config = dict(
    arch='preact_resnet',
    model='image classifier',
    dataset='drawings of small networks of dots and links',
    train_examples=97500,
    image_size=24,
    crop_scale_min=1,
    horizontal_flip=True,
    targets=['dots'],
    num_classes=5,
    norm='batchnorm',
    activation='silu',
    depths=[2, 4, 2],
    kernel_size=3,
    stem='deep',
    avg_pool_shortcut=True,
    widths=[96, 160, 288],
    mixing='cutmix',
    label_smoothing=0.1,
    loss='cross_entropy',
    init='torch_default',
    residual_init='none',
    optimizer='adamw',
    lr=0.0046,
    beta1=0.85,
    beta2=0.999,
    eps=1e-08,
    grad_clip=0.5,
    steps=40000,
    batch_size=128,
    epochs=52.5,
    lr_schedule='cosine',
    final_lr_fraction=0.1,
    warmup_steps=1200,
    weight_decay=0.02,
)
Rows from block 2, named by matrix and row number. Rows with one number belong to one channel. Each number is 500 + 40 x the weight over its row's rms, rounded and kept within 0 to 999. All counts start at 0. Numbers have three digits each. After the name is the row's rms in percent of the matrix's.
# convs0: first 3x3 conv, stride 2 (model.blocks.2.convs.0.weight, 160x96x3x3), inputs 20-29, a 3x3 kernel for each
# convs1: second 3x3 conv (model.blocks.2.convs.1.weight, 160x160x3x3, transposed), outputs 20-29, a 3x3 kernel for each
convs0.3 094:487490462517495500550534573524470516542463533503454537561534502484479493456455497513507504517474473511461466531517489526517464519459464517523500509546535534524557505530517487480483487480464512496486370416414319378425507513484503518547513517502492455475569511494526543526
convs0.4 098:468486465464508466531545519503478511538519517553497497510512501511529475504497505487446458548552456540573484477517555462550581442533576603539469576532452507498487476453455483411431526458445449466502471479490495456458544576442434553541408492489426495506419442504476439478
convs0.5 097:526514468512500479505520516451462485469480502498488486466501505433473536470508514560574577537574543524494471556555493524531462519530456521510565498559555513550569444500512508527519445490490465515520508516477474518480461440438446429433454488505461495475482507495517517509
convs0.6 104:495491464524502425529480504471497543445475498437454465483500462514496512528478527481470498492409452543477481577512503529517514487512510484470499546489511539514541506517509435461502408425473479455480513525541503522549433454462460459471455463467541544511505518535448391457
convs0.7 099:531489531500486489535443467418432506423460530458519613456434459435495511450533529451451470476428433511531489487433441465473489441510551465479447449479511430507565508515481461505498374423498526502489507495516536528533499408422427458487506487537559533557538489552470497484
convs0.8 101:469473483463462508487479494480511519488507537501511513471488521521463469594508508586540543478534517503515454505544527489480528442485502482465538524537530504522492572513512639578517632618510567494486552482465553509494485501493487535548562532526547499512557493488533486494
convs0.9 101:552503595525464505416385472528438461519488506486479505518453483503476441492477462526368462489411416447475452527507593530446575527468458474482500430454529500503523503502485502502518465527499495528510516539494549554522510520523506525546476475491486449397498501453462509497
convs0.10 101:492511507478516485463473512529517478500521482457520508495538462520507424471470464434390508466490508510557524513544550522506496481431472530562493595580455489478480553491507510473528575561520534544512535490446497473458506531516544558515432407529479541551425450514472518528
convs0.11 097:537516523525521516529515523502502462484506477454498466542523528559517536537512527505483499515473555498520529461458494429480472461499462479471442472475457467455558505467454519461467470458444506483472523505463508441480412476558419486474443483516492521419517541454484533482
convs0.12 102:478489461463518513461492525503462475476432467469422463489499505501510525477495499480450503503496552489521504556508492561557539523540512505553551533560544517574549494485507444452488487482479470466502493494505478476491480491489526525566479486525498488541404416443447434451
convs0.13 101:549567538521551548377461535515464466526482454457542530486545521427476480439387476469487548434462550522467507527595514494575562427440518487502460478532497439515555493482512495471503506523518447500480476450473512472486513482502554509475489517511491458471466434448502467469
convs0.14 106:509539500429505541454528506517512522557556524607545533502529511462469405471442424511493599476529565449501470523508507495509480492504515530563587552513513538500472446497502452480477508532505463466466492497479488445400473414477435447496456453487433417471487456481491514494
convs0.15 095:518541493503481472477497500465418503484401465477423476553511476501453458478432485507486499514520468528522456555542470528526480520498476535475509533515542493496557425447524433420477448480474460433480517456486538507554558530563494520528473516469557534497519516502533494495
convs0.16 102:500493484479458461435430441560550584570526577541515526502492452460487449471426457461474496504450560498522521517529520560541543534470532535521468458474471475489511489490515544495541478479493476469470494499456501489442544484415423433434467469488445493513559594604536592594
convs0.17 106:468479493422479472463449451547560543500554565488531584442449492461426493411379470470536488498507486495486470523547578478492557465476508505513527484500485443502511476403445482437446509461462463509511442501511413458486487478493448519471458499511477428425512409445481486458
convs0.18 099:533509507533493435530524547486516537479563531522536535527489510412456497471478464557507443502484473514475448572598541487496506472394481596441488547481518444441517526464499536461506522522497482528537510500498475480503503479444484536490468497423457417519499484515502472461
convs0.19 101:514489458445469446466491458518503496516535494460513519500520507469508539454499510506466486574507480600479486539567518505531522457453487521536494569542485543529504496526540416453517349414486489491476429474503462517557521509507527522522487522559448498468443474466410493449
convs0.20 097:485485509488482463484487505555571511509551554537557582550440525476446531428455514449424522508474523499457490490515505484555530497491463509415475548446454524408465445476484498507508597542520504549573494535528481502514527480414526408402485481481532531471533531499539487466
convs0.21 107:441505473570581536503518472529535524532491503577516516472498518478500527484536494454463463501431428467460477533518484542537483508466524476462497502442457541522516449459465450457497524480471460480533446458478505510504500481521493481507486500517465440458452473531414454479
convs0.22 100:527491443509476431513501439532514550523541535524571564506469473456409424492408473462557504412496419481529431542538519425508478442499542537531492494471477510462462498489502501487502521546523495400408510450435525484464525500394482469427558526493447463510511546514476503493
convs0.23 101:480471499420382465519494497513460516468464493442431461560554556498499472499467495499519507512509488502530501527542502571492486552485520537510575466532550467512516564519537528509540507543510502512561490512563542553567480450490484467540502515523479515535505562579517571552
convs0.24 101:471455492526471486543464500486483549514487511470496549498454492525451500521461490491472490485501474517520516513527554444489523503551515526516490484489527503471557519499458477473425552567502513431436503449431481439459451466461502466461537398490522527451581511430579519403
convs0.25 092:517519520537522484580545495441428477508488520518502545474497485457527496510514505488561552521497519457470439450507506544578504585592552503516488487511436496502441495460498429412456456433462469492554456466526411435478528520447465495425563551411523398390577522420499504488
convs0.26 104:498528510504492516496500485448468432449463420503499483516560514530539489507490497553586542583582525526549459441472529511538560523520484537478491492494477530484495465469549510484561430464538490533553547536475525480476491415397511425426509453487452559572445516572474538550
convs0.27 102:506427478532529526531572553515457519477509557520523552462451588478441527530418490476499464499502472504499483441422570485429526484461488508479525473464520424480466501501474528507491537497503507555538503494489461440490507441515561537470475509446537489398552463486535515499
convs0.28 106:526478458482449490481510499543549559498510539519542528523460498415421472497473497492570465457518500501529530498516518490521505456447504505500493524497489516514462512543525525511479477487482493511548497526516534496517548497457459407424503479447450461537526441471609486483
convs0.29 102:530477443460498508458494518491457428475471447502521513540550490524556534551505490504533508495493480507509465494590567535593603464525569534477453456500498427502502498462498528476504516484495548529459511488429485429410470449404477498513460564495478509530511532528485536511
convs0.30 096:498501530547554543547548526543493524520451522465454522519535545491520516513529504493479510479445462490474504436453462438434392467427432509535526495532526520515491475523506468511519452477484475524557379421492357423505565507518535526480519544507561522524549551519498534516
convs0.31 099:530505519511474467483468443494414455462475503504524482502482484509524475534507501521509546506516572493537477501449439423487482541571526437489553545516538567526521433508517505527542531554527501517524529556555605620571515502496497525430519496423602527404514514461480437432
convs0.32 103:507511491496494492513542535504536522515496507509449494532533440467429445422450482479564571524607518523517440491498510536577575562581529459561563562617566524507464516504499518472435517514517462465514477473518505500470486561501480478500490510506543509519480422460500529498
convs0.33 101:506449415460475491435513537506520510518542554536553508393470495389474468500555534532528479496517508473487424465500500486542543550565580491533572489547512456517506476489501541513469608542473507492491525500474544493438480465416452487484461425521500473470530512488545477455
convs0.34 097:502465447487482468485463500467439423474509430426438468494519490489498486520520485473439477462462493448499508492507489435462479443471494512467511518494535484497508479522541465500491473500493565484477571545523578553515548513534478507503510544544520556493500499481498561477
convs0.35 098:464462454492515459505543528455547555492501527532491515452536494528522452492493532486475556505516577514552478491451528519510519558569504422539541491563566530589539557535486493474449502489437481455507466468501483486498488542549439509484467512520465525470502434458492434434
convs0.36 101:482503480487476509480458464548516465518549539466517510505486556488492556467518553458487534497505487564522494470515507464490502524454497487441503523482513557533563493522493534545549463507564488526537516521532538562553521453411505442416507451484484497469461496544417478528
convs0.37 101:496471468545483523494486557545563575564501540555454391558531458490495468461435477478482520492502520552516538496481508504523470463450448589531447538584514481519471515495561515507498473448424489507468481508501446484535473478496463424506439428472525543600493494519502528534
convs0.38 098:540530511505516550503512547507519496539559590513537524494487484405459534488527563431511569566481516526446450529560549486536494472429422521488499599487466539327372446508533545544547602562565500524490525542492556545460591485412539507468507473466497443455550488512516487512
convs0.39 107:525520475494492456507485483506476511514486497471488507479489418477523483490501511526525499529489505497465515511519491498547516481507470474440434487422404511462431444502604440541591463530529552513498536505533547520549483424434486470529502474468464549570456547560491534514
convs0.40 097:517487453470487496494510525508475441531551488503532548491521475500523455542545466503482525446470538487495460549540535483536550419437552500482460624551385555601469519545562482503527570518489499492521495475504499458497564522401503540525480581551528584525447518567433455521
convs0.41 093:481474550468485525453470545595506394565518401549559415542460512534478498526499523480500542486481500485499500544495466543541469547545508548522522552483473565479460565563559494516511477532512474446478481439443505483508527423492535462511533513531523541471509524462525502429
convs0.42 096:465480490454460481467469478563596567540587545545622561488494432451494430467481450523459454508481519518451490465485458468559520505549520500561465513513469511524443510530530516513489467471487451461465444496495460499467517506545503495496555579514511531485501522444452487468
convs0.43 091:565542547540531548533533513479490465440496446449527439559536532501495508549521514518551592501513565470440570513478436518458424512532461528543550547492501513446475563537500509497445544520469539476462529482449504462445530475524501459523570529540484517501497526494543573501
convs0.44 101:481435453484476502512549530519501490525476482484477456399481490378524500488558506549568540543450504488401454547589551546586500529540524552484510546523450404447507525539545556496478538496430507528519526504518519482456573414435475458515449476522513467512515493476519577533
convs0.45 079:493505490515503516543532565555506536515460531483482545539519549514493542481463510478424428451427497504469519505456440461507457469480472507498502451495501485526526508466470436434472446487491468466456478492470465499499477531572502511576473505539488535502453453457396437380
convs0.46 108:494438469494472436487450376484489464445473491466522485521454551510458546430489522523514467522562418533515455493500584493516524518523493560582485502567499566561487536412489534458520483487570487538562521493520489500568530557535475503577544525503468383396535483460444496523
convs0.47 103:500504484482535533459481513532498488495467492486451482486499508504528519474493464463439498472439514470508517553494498570520517544516493489546540496550529504544523493486523461462526491510544476465499506499510486491516496518532528548602505470507461452532386394447447449471
convs0.48 102:525540496502512438471564527480521517525527499544515507538491505405429459443441458506519462524527436504504440509556516478552501495435450554492485571509458475446438516520490490479477549538541505518528473484481469456456526501406522467458461430443457484498505494506534520495
convs0.49 104:419534567422469526428447490562487452552526483495532488376485511455464503512525497466472488448458487493490499546553516533529485473496487462513517468466463496508490519545546550537533531543509493490534483463511480501526477479511472486498514511495464536541462446522450435526
convs0.50 094:518453543505443476489452501530514503551508398537535392485457494499469476540498482438456488470434510513425504538501444599572440561537454492501517554493526528474510540525538482474477480477499545577551511555502483494434490436512507434519493495529474480434469467455523514499
convs0.51 102:527546562510515535431483497501457395499528492523559514522460487530525489503508522495491510475444487512486457528500500467453461486469459511564538468516544498541559538501420518479489484517512429471481449492519508557538439445504397423425460555504523492456454479464436432456
convs0.52 103:544505485567571555542560581446462503480468487526463494498514538498518540465517526487514554487438434497381447496466474523533526512555517484489473444501531482531536446454493472471494494498503457494534481500514487461486469487530457485518542542525533478502491458478492477454
convs0.53 102:514504486473507440533518440498507519483488545508466567472514525473493524485553556543497468524452439494450418523461543516412477503401470488510546465479523502512496513465500466460516463480549457507545440523584481572624466487495468488544467508535527442394560471439517538537
convs0.54 101:459461496529543469560547423521458472512521520519521546525521496489462415502438436451480549476543559517505435509474537545547577473477484449505518540582520579571459477526506485523509492503513474468465472497511503520520504534419549598491538578418517562531495498464466483474
convs0.55 095:479522560510528474504475465502457436507510518474520532527544496546505441498442466444423452415547553505541546484441482437410485471444467463503540482559551472564518532445419504463498439555531529473485551497489519521541466551599473491445487546515509507462469454449464507420
convs0.56 098:538477506505460460535443414516536495509530535538570495490519508486460481483465501463437510470409497496428453501450525510505511512527497481545533498500523481494468472493457496519490460499502453517521505555519523581546472457457501477410536474415478453436532513436571518482
convs0.57 096:477428448492481527546482486541635644521603653439490581457435477391412456421454465453519520481520504485494477463532541507520555456458491492474523501517527431463527490548523513564514486522455478512497484512472467479458511465442442488502443464514537501491532538490487547556
convs0.58 098:499485447455495453477513555525526506518496444469479415523510504452496486458474444510504547499436495457427503490571497533623513499544490509522544565568496500507496520491514505449517525451495522535527480506501449466481507499495512518548537513517487471502405466507441440481
convs0.59 098:554558533485500516463475510475518512517527550455504546470498519397492533534461494527571541443470522485478469563605556456533552441450429549526481523532432384451501498568524562550492509497485405481488559572513548517446446457461540524453496496429426437455455466535549565517
convs0.60 095:502466471466423452517483446446515494465516540457519530446409411455448460443414478488452494467510449500499501487544567503531533585570575530559563557645574537578555494478437462448422466498451475499504541515514457430462474497485478448482487455487473521515485476522512453476
convs0.61 102:529534530505521476521538523501508539493496563469462493494522531493501485525522471503524565502539510547527526468502482479444414523476462478479491457481480485478472488538564507540575474476507479507522460473495483522494535510503540554483484528556468515500504526517485491515
convs0.62 094:513537481506549497531549473482508578500518555468528560541527487497522501511488492436496390500518473459470487449462515416431503430483492529524514506524526444493507471516500481491448532491440506487482482505519441427468527573583460520543515547503461481485490508529445449444
convs0.63 094:472419391469429380510503481460456478519529467516500522497518495492520514509527534510474521506448539453434488516501533481519498472523474538485488544482471539496503466497495445462477463474448519511534496502519525519525511487443465485455501532529512582503460489495494485470
convs0.64 100:504507477484418446553462458508516472530591522447512494426477534429467440417434415504461469485406428460461479465608556479566547497559564476481521480561575506580513405440518415461515406483495472463502430453524476506543475440425465441486480410471473544546458497534465481508
convs0.65 096:460467492449448442486499517413477564477487544521511544558432447534468447571501492474453481423491574531539575511484472471470500557504497470504578524508566556536520560529465505481466522530514500547519531549499551562535466459564511490508436470496514468455464436464438499483
convs0.66 097:432457447478462455464453475543509451542493496557500543548558504494522535455527566498484407546507435512511561478514531491480513452439481581586517570575549470470538438475541488526514554542534464457486495487495478431466480541515495511548501464475497520499476522518517529524
convs0.67 104:489465518485465506489466490525431450523480484532534504477502511473516517484496521499506547477470516484475492492496478506520513552584531505533522459481500487460515527484513489448440544490486505469472517490481497477467408409461469455502438470511494490479475454457481445448
convs0.68 102:504484478499459479500493494516525539537523528549539538437519527444504500450475493517496472521500494492508462559493521544509517545519503500531534444489543457473508447439538443484523516563542533484483486476496472481501426462515455460550466483566445470530462484477498498484
convs0.69 103:467464429458419440468455469488527554467507513549492472501504460547511463564514461475494417483476495507490497485496498479490544514541535497498469543527521519526563457548575507541512521510454548588570593653604567603581517502448508503494479492508499485530478450484561501489
convs0.70 085:489493481483501516507510557540504521500444512485460508503512517483480518446444488468423461459427517511469523537486456517534493517506483473523543447529537473528528475448477440428485449481503462477482487507487470503507487523538523524579465462496486482471429406386407434380
convs0.71 091:495508508498516516500493498426430424458463486507490498458511526498530486489483408524466550467388477533487486504516524485480538459420479413428427497526492528471479508500529485458518518515525490476506539489458538509502467538541474552586493507439444451496403482452455472501
convs0.72 102:499463466504481473495440463474487566445460546484450518540512461534494463517466499510507481515525587521565542515467509506463502613557478456535581465530597524547534533514493544493466509500466503460512499472548511515531520574640466509556509513493555553455508513472484485392
convs0.73 097:481486533474474504549560536430464474429573506474507517389399448435471471477521492511478477487457530501508539541572555502474512511476539514498542439506531407495489551485486589530493579582501547555519524485466473460439529519516414481527532536524444443454569550527545513504
convs1.3 093:549469468521476484528529500460493511438479490434499480501507520484498468560551509489529524476527498490545573493506487493538513508515478477501505494484493515494505450452499414467538501549570564548538528476474521482484510541518479529541521567558498466507537499500499524537
convs1.4 097:484491531449470490501471534528437432533492466548528499509543506519514511480465397520510498548505527480469543458446415478507507538431574533472524506486482519510498542512511517467471411426410557513416481481506498458508500498510521512563527518491486552530541491521478445444
convs1.5 091:496505538482489541466466501464553552508521527543531540468441553443509618461505544450503529479479502510494524520515525476500523482517510482539499511514487520523497445484545439490545547496510444526516483484466511542511512474442476518460498523511470482513484503470531522484
convs1.6 106:522516461461512528490517516490498538511538544499509513493484523532507488523571478541569533515512533527484527542498492549501497481457469476494472482503508520544523508489505533513506565486463459455431507532511424368378485525508476549500498536523468452449529528442622524446
convs1.7 099:516454473462464441481491522479471430531552507523520524497492542463510555436467556564568594569560507511490466498520458468564506508542460433454534469484527477552564440529559490537540407453545525510495499499473486424481518566583498522523531498549541460464449493534398459483
convs1.8 107:521537534518473513527510538486522522491513490499506497517494454510499520495476479380441515505487436575547546536512540479464478528523488499524575522540534439540508544507423537523465513494448470408549505515517463503507432470479505482521553458485446404487572571494393462496
convs1.9 107:501544545517502496456430507544529492523492473468523486467527536525552538527538551502497469507514480481500450532529569488499513457554548480458440469399428501468399559527498540568529525496487503494488521500404515500407544507516525540511438474538545535485441449544472492523
convs1.10 101:516474507523369462490357298534430496501470495514527518501531540498366482510460530496429498480399498446499526499477492519513485536534564474431522493401467425405486522507522519491481484546499531513491530538512467484468551535518530489533515479493449466475420427477459467494
convs1.11 097:543543509522528498465555495509505507544551585510479516452523493470506503378535535561535507535500494477508518545477473483505513501478530526496511473484480433535462428439474430459477501565564501475438437443449424444385520503475518485513549460517537557448532467446591591569
convs1.12 091:518494524460415437475434483476468504469483481465469508530488494509418496564544464461456492455460504498476511486488549487555555511545590451402504439374449490517550539543541553502527560494468459472446478571514393418433504509499523497531549505535404384430484509524521518520
convs1.13 104:511551565499503524500437482504481536473482483506494520516518545531488501516543482566501386493462462486446468525508563485532476396447550430408447479443388482482440525523499529542521506471481461443442471540482530492523537519507535540484534464540454458506422465522492498540
convs1.14 109:541549580478550471509406487433513482467480488456518441494521516490496538533502512521550494552535449595458525499485448449474555481579478545570600525521517470508488514487469433449527407440478422487534477506465462563509483475524489502531421413461471467509490452445438430568
convs1.15 100:491483470503446476392403398503492548516532531482472493525520496504441489466505494510554490522461506546520540515543546518526538467524562542507494488487445473488460491460466507459464528497503435501380489479449352442457507486467485536517512423463487489474528448423530499503
convs1.16 100:470446414467486496436517498438458487486513504493480486491482547513507524507440459540584505506549527533515554530493502484453507561475534520534510534532536520525465508506520442488507502567502438475443509364559491528473523537452511519451547553482508501532478499431576513503
convs1.17 104:448479494487460491486469374488470491536452467508464501454491472516516450568500435615587527588556466548507492516476535548527439485472454481459495485477524506542488541491515486492516551544589459466465544439339422465421503521484483509475525487520544487470470480385471536476
convs1.18 101:490531454507498483460445393441484495474484499433482508537517562497513510483508457457488492461518530424504467531497562539443460506510565557532543498524527537540519473494503494510487465507434473395472413480535457549520519492499505466493504419421540496534500408441513500497
convs1.19 094:500591565589520468535488507493518487504495463499479492479471428483461398530529493540486471543457549464416484474491555484549514532536555485487510509452449480510547459453532452495530397445498458469504478481468488447499498493534405481507395460547535541485524440565500487514
convs1.20 094:571576441540593420464426406484485497464453511432418482540596568563525454530447438535551503531540482514481513526488549504454529521502516550512532549519564549481496496497525471464486520494452384476512417475483376448424511527503534501521480442467515475532550475488514451439
convs1.21 108:511548527484472488509487385500473487500516519495506497493462467504492494519588498523560526559481504537550511486474423473474491568425503550500441518510497554534525471478504523551501485487523484522537407527508501518532469462506492482512491472467468480443507487511423480478
convs1.22 099:497434461552526504494511384448454461488491490468544511564505482464529462451459435531516482525517449532520533496565598501440454518462545528545541461545473435522465535559555508492479387446421512477506472438515483487593507526541489489492492449446504518561525539470468517555
convs1.23 100:384460348446449465466513503453492472525484482526484496498480505507505523502485480487561456511525514503550485548497522524481457541511502569571524525540452511525466538510488511495475467394325579521534526473503541515519503502519518525576407449507506514526554510516481442480
convs1.24 095:418462452441447483494433458469448453541552521548479513451509486472475464469500454479531499515517477482482511533421490557556509517464471482514510515515510509544487537517450488450495468532483572495516543441499472511453502507504494496534578519609566486457534531494495441477
convs1.25 097:455542492574402478518391385496522508542571516486480487485506496532535444468484440525498450550446482472505465537531495597450573600484519502507429499445444519480540500468437485513457446513443534508534527413446545545558529502501510474464497535542512460468529447507462552474
convs1.26 112:491476508504494561476539557492519453513509481484503484495542470540525482478495490519510565513476497536457500558557492483528526474471450495495487483513536533480515477524565504508548571488539465539512453553437487521499493522512487513480488495519492526547396560457462577469
convs1.27 095:477546498529496517554476500423536500533478495519504494441464499519515456475461395585508466509472453507525463500516528537502547562538521538551501499509497493522486524435415495485407490518430426432541521466515501506427397408438460445456434469458519467539511514506483541504
convs1.28 103:512453456497508499532478499475497504478453437433495463547470497484512479506493466477433479494502482542493583518566561528495508570464523499493530505583555446523441541513465465483485412512483484422528436499507454531574478496526551505501477494458520518547522530396457433480
convs1.29 104:572508442547463529478498535528502491481510490446454489504473476524537459559550420486513548513524487486547444497559556476584547488490519476472524504479539567576520495495569549563562513468492478495562555480491625472547447522542415509503516526555493428570527501516494452392
convs1.30 094:533505496502522521517507456473525545483488489467472451532514544494482500542554549523524518496524522526565559491492518489465402470509476524506493510530522506494496448473498430466515504548589505521535516497502557562578488507461483487459491522524543505479541470490535513528
convs1.31 101:556573544484526490540424451466538504515516537462489509501560510505493467477497517484506446509504443561454486514468499512460516474554501549552533517490436566497485506502456504504464542497454320471488539570429484511484455481492485463490597504410498432510463498445552499472
convs1.32 100:550542526527432516433424526497560540497536517530520506514521489496486481519510496462492456493485469539500513556525517519507481473563490501470462469399462521496514551519461514517492484484399479419398503507496486527503520513468515538506526511562467492441535503455523523450
convs1.33 095:473507603534524545488435521468511520543520528545459524501535475530585526533520443511523462521522462592541505516515533454469491535491549550484497506484504525534530535528523561513462562472386503494518520472498536508499476478461447458479578483508498463530467506498562452515
convs1.34 096:578509495538475374541410424495497546532507543474496509504502469516427462497504536508518496478504462522439461495450458497504461495460503499472481486452449538427498476466474472476474508521482397417455392502443394469457471483447482453464541517451477479501563535482562546504
convs1.35 096:548555564446415597474533522471484516500529515517505495474489474542426516518558472475508545529491514489495530504476471517557520489469480500396467477394468476543596543514511510507458528468458489480490402494457377423447514525467505494467563491543465542393550495499476519503
convs1.36 101:518544501570548497509532497545516490520485507521538495458503513532553505484534520492557563511478501537470508507522544465442572512463492567543493536558531532495491462483516475469499534458516477545449451459551497519465515502474505537496395502554452510461500502524516481644
convs1.37 092:465474440476480457509524533500423468490462429509504474468503560470510490528477446477531552463534513472501580444493508510507501462539565529471515517494476532524490500530521432491573404485521569493525537494447516498548557507536522502535494527499521504557504500510529506494
convs1.38 105:552539441562533436508414393512505509482463545497509485515516557490515479487485467484512525517515482534465483506493503492487581482498552490541518523508454553453482508529520525543473513535496403420548484487528470546493491500548494518518477509446491393493492398448521494482
convs1.39 123:507466376521433466497509508474471433465493502488507516477525506516567520485547512503536505518505513515479488500499518529501509518470528484500490520487499537502525486508526483510516469478486504503468497513505493438488469507562471527531508525493527492587468519554425530479
convs1.40 108:492458537474395394558352474511461489547502540499493483540504474526314458532509521495460501450507464514432465503480418453517456527477512512503544507457478531474504496458490496523527479509448471502513372501419454424500517531503538457496530535476455449419556530502526553487
convs1.41 097:466509585477523537516530520538433429525449465493416445473508471496516487542536496484542467487530512494482530468478482492459562477472553513439509480442477508480520531521490502517474488450434530500542546517508538500430507532507490531505473510495499581543477529502461504539
convs1.42 100:528537481521482482501501525445436445474490481466465472497481387532486412538515413505485462528506522499500553471514492472547528508541531501514492482489468448503512542494457545485426476432408554482526516482480523447533500469493517510514534533516501495520495498535468513517
convs1.43 093:520515504533523515513532522447472509497538520500522507518478366505488384529487457477474485503511545488547583476505453480486481503491504464538494454526485493544511504490446487487421400434417532534556518519513513529561517499526522499512524519503487504509479480465506491486
convs1.44 096:473519479536449489449367461485461460548491533482478474554546507565555514480521458490501506469527509488515486491453511493501498528521563463494492526499482517492495492482524465493483509496410521505481534452522602545472506476457535520539528461493490440541555450497470478503
convs1.45 093:482498462446470373425438372496472499528490526466428481535555526506449474491473459545547509523497478541547513554538543538512521540535526520513498486452462487484478529531507515474473548542512348374344419542418366417394502489482504500515497460477503484443525519399506483420
convs1.46 101:480571535500388536491523470526523538490531555481484483454532454452517465500567536481552524532486534526529438510570582500471537539513485579544510515484574495535576431482476470546503470486523476540539479463511591523572486516555504500512405476489519491524426400556426519402
convs1.47 097:499502491464390443430358409474450506478480466476479487544499500504382506530511488481454487454449504501488499484505552481534516480544604434420507441366450441463510528544530544469503548536495505507478517574539432466461508517519508486533536495520388377478426457487499518536
convs1.48 103:576507494534501491448326398464497497462451470450469463518495553515526475535468503440470478455516488494488503531574566538478494528512523509488508477454468518442473489505526493513501481497402449414462409520500465540519523543528503514539479426458532510537507444462513437448
convs1.49 110:491457546476513487506525567420487543474500501508507531461472467471512493527551523349443462440502504508506523480489511499464492525560482481467481504543507544534579541532491552507493528471498514492495473511513473444443405455493496497503532519501490424427489555573500414510
convs1.50 099:457540574475519461524501459536439469542454460445404521459421464439494510528551469491553472494487488482486502479503467500481519512455538498442453479458442518498518507516477508547483440451457577532511494501511531503491530535501511520530502487518505574470450495499446509513
convs1.51 105:577596566536599514433461495488523488460518525452461520533539514543486470544529469531518473551475482513501458565481504502498475488468475540510479539438440523511482538522519515529543586496489437443513403468463463435504538520508567556509570461522457462457458446506521488508
convs1.52 110:450475540406397473459375507478461476494495485481458477538458519444460572501535501466501498469484473512423488428462463453516544435536611456431467392367404439452484505516519511508514551524480525530518531543525503495489514514495472492539561506532370371518489478541535541586
convs1.53 104:454503379561563455483483393501495501480442486466479531542542450572555439578503435558549503594470487544466497527485555570523442484496513516540494507486494468488451542476500498472496535492550524492507518456402449523458504497548498482519470482574542493438544424463479443534
convs1.54 104:560550523517482467547431459516502464490524574476498482548581481553414416531553485468499503495504468524419495510460465520508510476525496518477510510438506535536578533504481504486467476461474385467499481499468506527533499507488493502478511545444474448451459456480534511522
convs1.55 092:534540468515484463378398382514480537534522549482458496548545525541405493488447470521537478564473510495519487568490518491505498520531504582508514539427485459433496545523507526448475553520515311406380464476457458451436543518488505526503537425495452522501484453463532492515
convs1.56 098:526564474495535517472524513511471493509494513500507502457492449527562489495521487511532504521462508509492508501479462523429484531491436507547476432477482463471508533529506501500504461402375473492512464468535538490463528498471522528548496508534520556511516532531472466505
convs1.57 097:477504414572496568486477424518456467520481458551527454502446475518481453554492468497563526546526454552538532429465504491476473484605471526536509528488522518548520585509486563520513581514489505483589554357506498533495486480493470525468520495503481497496587531508553646563
convs1.58 098:477475485559452393576471440494486482538514473489486508471519538530497407518546400570508453491450490510472518528491532553527537554487561512419463533400313519479479524553513507491499494521481465517387487559440501459474484542497491534522542542510516473455555537442437500457
convs1.59 096:583543509528546547487441500490530536540530508503510503510453530473515515480521508531485504387484500511489451523509515480453463499470515478471532506484492536506422481513514494522451565534430470450451395487460527514464532498483553557506500475530551548519424479425549521441
convs1.60 093:446523483463527506478528505481533474513563501471494518510507462511515418495537437505504477504500472489519464545520499520479484509414418538497496527494506570495491518485489546507460553522469461448435459412481482396479466457465468467438504501481538514446510507507479488457
convs1.61 096:471467498484512495498492493503519527503477526486521516480453576482485554467520587495512500492522529494493536529547526485499483462495493449499476475526500484525507450471501481507550528506572495548518450476468504559524496479451526503451500554493505497493499488454476467514
convs1.62 093:539552504547493489536470489470522557528568507506524493494435351514456342557422382509462469533485484509507499499473472511510503534516523503517514475485528497510522511490425533516431458449395494514552474511503484510520493497536508500522523544518527500519499525483551502457
convs1.63 090:516470486478464367520500454486474481517519554481479491495545517490467483492523484530531538489503494537492495535489486516472541545426542519495476502480473515487503516490504485491487517524481393428390347491434384360378473482468499467475517495460495474436550535520529550466
convs1.64 102:407413443459443437502465499519519481516504511471484488532518519462519516454495498551570525528537545504514510527522570625512511570551459541599533520548438559443477495468490461463505532488500502534477518622510413512488551456430526500521443481443508483442449563506496453370
convs1.65 103:500521483445512470418477448502491508536566549483483500522537501494439447497485456562543517545482464552542524559528542568501515506512502537532516474487470498475482540518493525512468556545511390396352436470402382414400487455478506489507502472497521478462526575450533456455
convs1.66 098:486522480557523523527450463509516498503489488473465461481498471468514472533518546491491524508497462521510528477539527516556522509549533441520539522428451530466520472477520461472539519520559520533560552476510503453440468460464435483477500521498539506522500491555456522498
convs1.67 094:470445488514509499455500486511505499524545511537529532533540485514495500496438479543515423537549481484524473493492480499517473481546490449496498457478510494473486548546513511515446422352363568517524563522499486496528551515538522536515488486535544507512488512466443451458
convs1.68 095:514456416533505562490542567450431495422510497496548535495464459560512514527526511534537502536522493528524566507491463463567462466571473501516499510494501477524525533511509519518512528491498509481503511550511460497509520520527480534520520508528586513562542510535475485423
convs1.69 109:496497464412549510519478559512557516532508491486499500475504500478521506479555556487492443414545501535450478468501464532470496481479470533513488521550465512496476506486488502496489491490402448487425524549498436484419483474464514521525467441473544540501501543465484473406
convs1.70 090:472504473431446389405420367491472506517488517464435486536546526493447490486479462530532499509497482527545511546530560527525536527545560505504493470422443476469473527539510522469470556546517364393341446543438371419399503494485503512524502457488483463438507486396513488448
convs1.71 092:497501467484431420422378353474453506487502528467469450524540520467432510452470535509496517505462491523479485506530518505473460511507614486487516467444422452410408529520516514424481533576516476485452507500530379472448504491474521506529518463468447439465501436466530537504
convs1.72 108:552521479474481503483463436510509519522578540524547497485495456513384468510486456487505505530491453537516512501443501528538488419530478580548549513501529528510563518483430510497481526481508477475489430457481472476499511475463506473466519462500493493504567512489530474477
convs1.73 095:445529487469449480447457462456502483535524496497490500496553562513538554454553478515508442483495477435530481560493555519453531504541516558506524503494510535536487482496504522531491514488415562461532478391448542546534497467488503470494520477469565527531563462516472446504